config.toml
model = "image embedding model"
train_examples = 145000
targets = ["palette"]
mlp_ratio = 6
qk_norm = false
dropout = 0.05
drop_path = 0.15
am_softmax_margin = 0.2
am_softmax_scale = 30
optimizer = "muon"
warmup_steps = 230
Rows from block 4 of a small image embedding model, named by matrix and row number. Rows with one number belong to one channel. Each number is 128 + 24 x the weight over its row's rms, rounded and kept within 0 to 255. All counts start at 0.
After each channel's rows are labels from the 100 images, of 14848, where the channel reaches its highest value: "patch colour" is the nearest of a few named colours to the mean colour under the peak. Only what is clearly more common there than usual is listed. The data: views of escape-time and Newton fractals.
# convs0: expand pointwise conv (model.blocks.4.convs.0.weight, 768x192x1x1), inputs 128-191
# convs2: project pointwise conv (model.blocks.4.convs.2.weight, 192x768x1x1, transposed), outputs 128-191

convs0.448 [ 88  78 127 130 118 160 162 131 126 128 131 178 149  97 156 144 145 147 154  97  69 126  90 121 174 157 127 119 115 155 162 166 144 104 157 165 145 151 147 119 117 135 130  91  78 116 113 123 111  62 104 110 151 178 111 119  97 130 154  83 115 135 102 112]
convs2.448 [149 146 128 128 128 162 125 128 149  84 139 148 112 127 107 149 142 149 150 108 121 134 193 132 152  86 123 105 105 109  94 107 139  85 130 126  83 101 105 111 164 129 124 117 107 110 117 141 107 136 179 158 108 111 124 122 118 157 118 149 111 159 149 142]
patch colour: brown; grey

convs0.295 [ 73 103 133 127 124 138 132 120  88 117 127 142 100 140  82 138 106 143 122  82 114 156 137  92 124 143 117 145 127 150 127  95 134 148 150 131 127  89 165 157 120  93  92  93 125 103 133 126 130 123 113 105 125 146 135  86 113 145 189  98 118 126 157  97]
convs2.295 [138 104 110  89 129 142 144 153 156 103 146 111 130 110 134 140 113 145 152 130 105 109 112 173 128 119 202 119 102  97 109 107 132 133 131 128 133 122 146 135 126 178 125 103 116  97 125 107 135 132 134 105 136 159 101 111 101 143 152 103 117 174 131 110]
patch colour: brown

convs0.706 [155  59 145  98 100 117 164  99 133 170  90 128  90 154  86 134 163 119  82 127  91 138 144 118 117 128 149 141 171 104 171 149 119 117 131 118 144 137 127 105 129 154  94 122 103 150 142 127 126 137 122 117 184  73 144 183 117 150 142 173 129 150 137 134]
convs2.706 [160 135 118 114  71 127 111 142 133 135  52  98 120 135 108 117 144 172 153 148 134 165 121 103 149 157 104 163 106 134 115 150 138 124 110 171 163 137 129 121 114 112 145 136 127 154 122 151 110  86 112 157 134 126 138  79 155 145 136 116 138 153 108 118]
patch colour: black

convs0.402 [125 174 121 123 107 145 135  99 145 135 111 117 156 118 125 167 167 145 127 142 111 164 157  99 160  98 104  93  87 144 143  96 138 122 147 139 149 122 126 116 170  79 114 153 109 118 103 137  91  84 135 179 141 132 122 102 157 129 134 160  87 157 118 148]
convs2.402 [143 141 111 127 176 104 108 118 125  83 120 146 136 128 173 117 126  68 167 124 121 133 171  94 121  87 124 115 123 176  91 144 191 105 161 125 166 199  78 139 107 149 121 142 145 116 121 168 112 152  95 118 133 114 142 133 121 133 138 128 131  71 135 138]
patch colour: black

convs0.138 [150 189 139 148  97 120 178 106 120 125 111 143 171 115 138 159 176  88 141 155 164 154 141 110 115 111  81 140 127 139 125 116 130 101 167 129 123 135 137 106 157 104 181 146 121 106 111  91 138 159 155 117 132  83 137 177 142 130 128 147 125 136 119 127]
convs2.138 [125 172 107  83 115  97 100 103  54 108 166 125 144 160 105 142 142 164 107 149 125 147 148  92 107 171 138 132 131 147 116 162 114  95 107 139 109 114  91 151 121 121 117 156 135 133 159 150 161  95 105 124 164 142 107 129 114  96 154 113 162 169 162 134]
patch colour: black

convs0.114 [132 119  99 123 137 123 156 141 178 140 141 100 110 177 119 133 132 148 157  92 133 113 130 113 121 123 104 142 172  94 157 109 100 157 128 131 110 111 132 133 151 103  86 156 157 148 124 121 140 104 158 129 159 159 134 131 178 148 130 128  94 126 147 117]
convs2.114 [ 89 151 119 158  96 114 113 125 146 176 148 118 115 131 115 118 112  96 126  94 132 116 154 163 103 117 129 123 110 100 142 168 144 149 154 104  79 147 141 114 120 128  99 160 195 164 171  70 119 161 140 144 167 102 150 124 108 165 148 143 113 137 183 159]
patch colour: black

convs0.451 [129 164 119 136 120 149 141  98  91 147 108 121 131 121 102 139 167 109 150 125 146 123 160 146 145 124 162 110 162 168 117  93 136 134 141 142 109 148 141 125 138 125 108 134 114 131 178  97 130 139 104 172 125 124 145 113 131  87 130 173 134 115 143 125]
convs2.451 [112 104 133 148 136  85 145 122 148  99 153 151 100 115 116 165 155 155  99 106 122 139 112 139 153 132 115 141 137 129 113 151 130 117 128 179 127 158 130 145 109 127 110 137 123  95 152 126 113 159  80 129 109 118 154 111 137 151 112 133 117 144 165 152]
patch colour: black

convs0.489 [121 132  98 214 138 112  99 130 153 150 119 156 113 126 118 142 139  94 126 101 130 184 178 104 113 154 140  89 127 136 147 154 137 126 110 128 149 170  62 116 133 124 111 146 125 173 121 152 151 119 116 133 159 104 163 103 122  92 168 115 145 116 131 108]
convs2.489 [175 178  99 143 111 154  85  85 138 125 127 158 131 180 107 133 129 124 133 164  98 120 119 108  93 143 153 117 129 109 168 135 130  78 137 136  92 118 142 143 161 129 126 132 159 116 148 156 138 103 175 128 140 103 121 140 157 115 153 159 154 118 122 184]
patch colour: black

convs0.278 [158 150 163 106 133 148 131 127  92  95 115 122 140 117 149 110 143 159  79 132 160  70 107 141 102 135 181  92 137  71 127 114 140 118 106 132  91 126 143 137 134  86 116 131 138  95 137 102 127 106 106 112 146 158 157 146 101  57 117 104 122 126 115 122]
convs2.278 [126 160 155 107 115 139 122 149 154 145 157  96 145  89 181 137  85 145 134 117  83 120 147 113 134 127 143  83 172  63 136 104 121 113 122 114 136 156 130 151 125 109  83 145 138 132 128 114 141  97  94  82 127 109 101 161 140 145 127 116  83 130 114 129]
patch colour: brown

convs0.281 [179 122 144 124 112 165 135 127 149  88 112 112 106 142 105 159 115 157 106 123 101  76 115  70 136  85 115 141 139 119  96 102 175 145 125 135 118 137 154 154 124 151 120 162 126 166 127 145  96 119 101 130 143 133 133 119 122 149 140 141 112 116 144  96]
convs2.281 [103 141 105 164  86  79 119 142 148 143 159 140 111 166  94 104  80 141 126 132 134  52 124 111 127 132  93  83 150 117 100 203 167 118 146 126  90 122 148 104 166 115 131 128 135 191 131 145  99 110 107 125  96 133 114 123 115 110 146 130 114 127 155 102]
patch colour: brown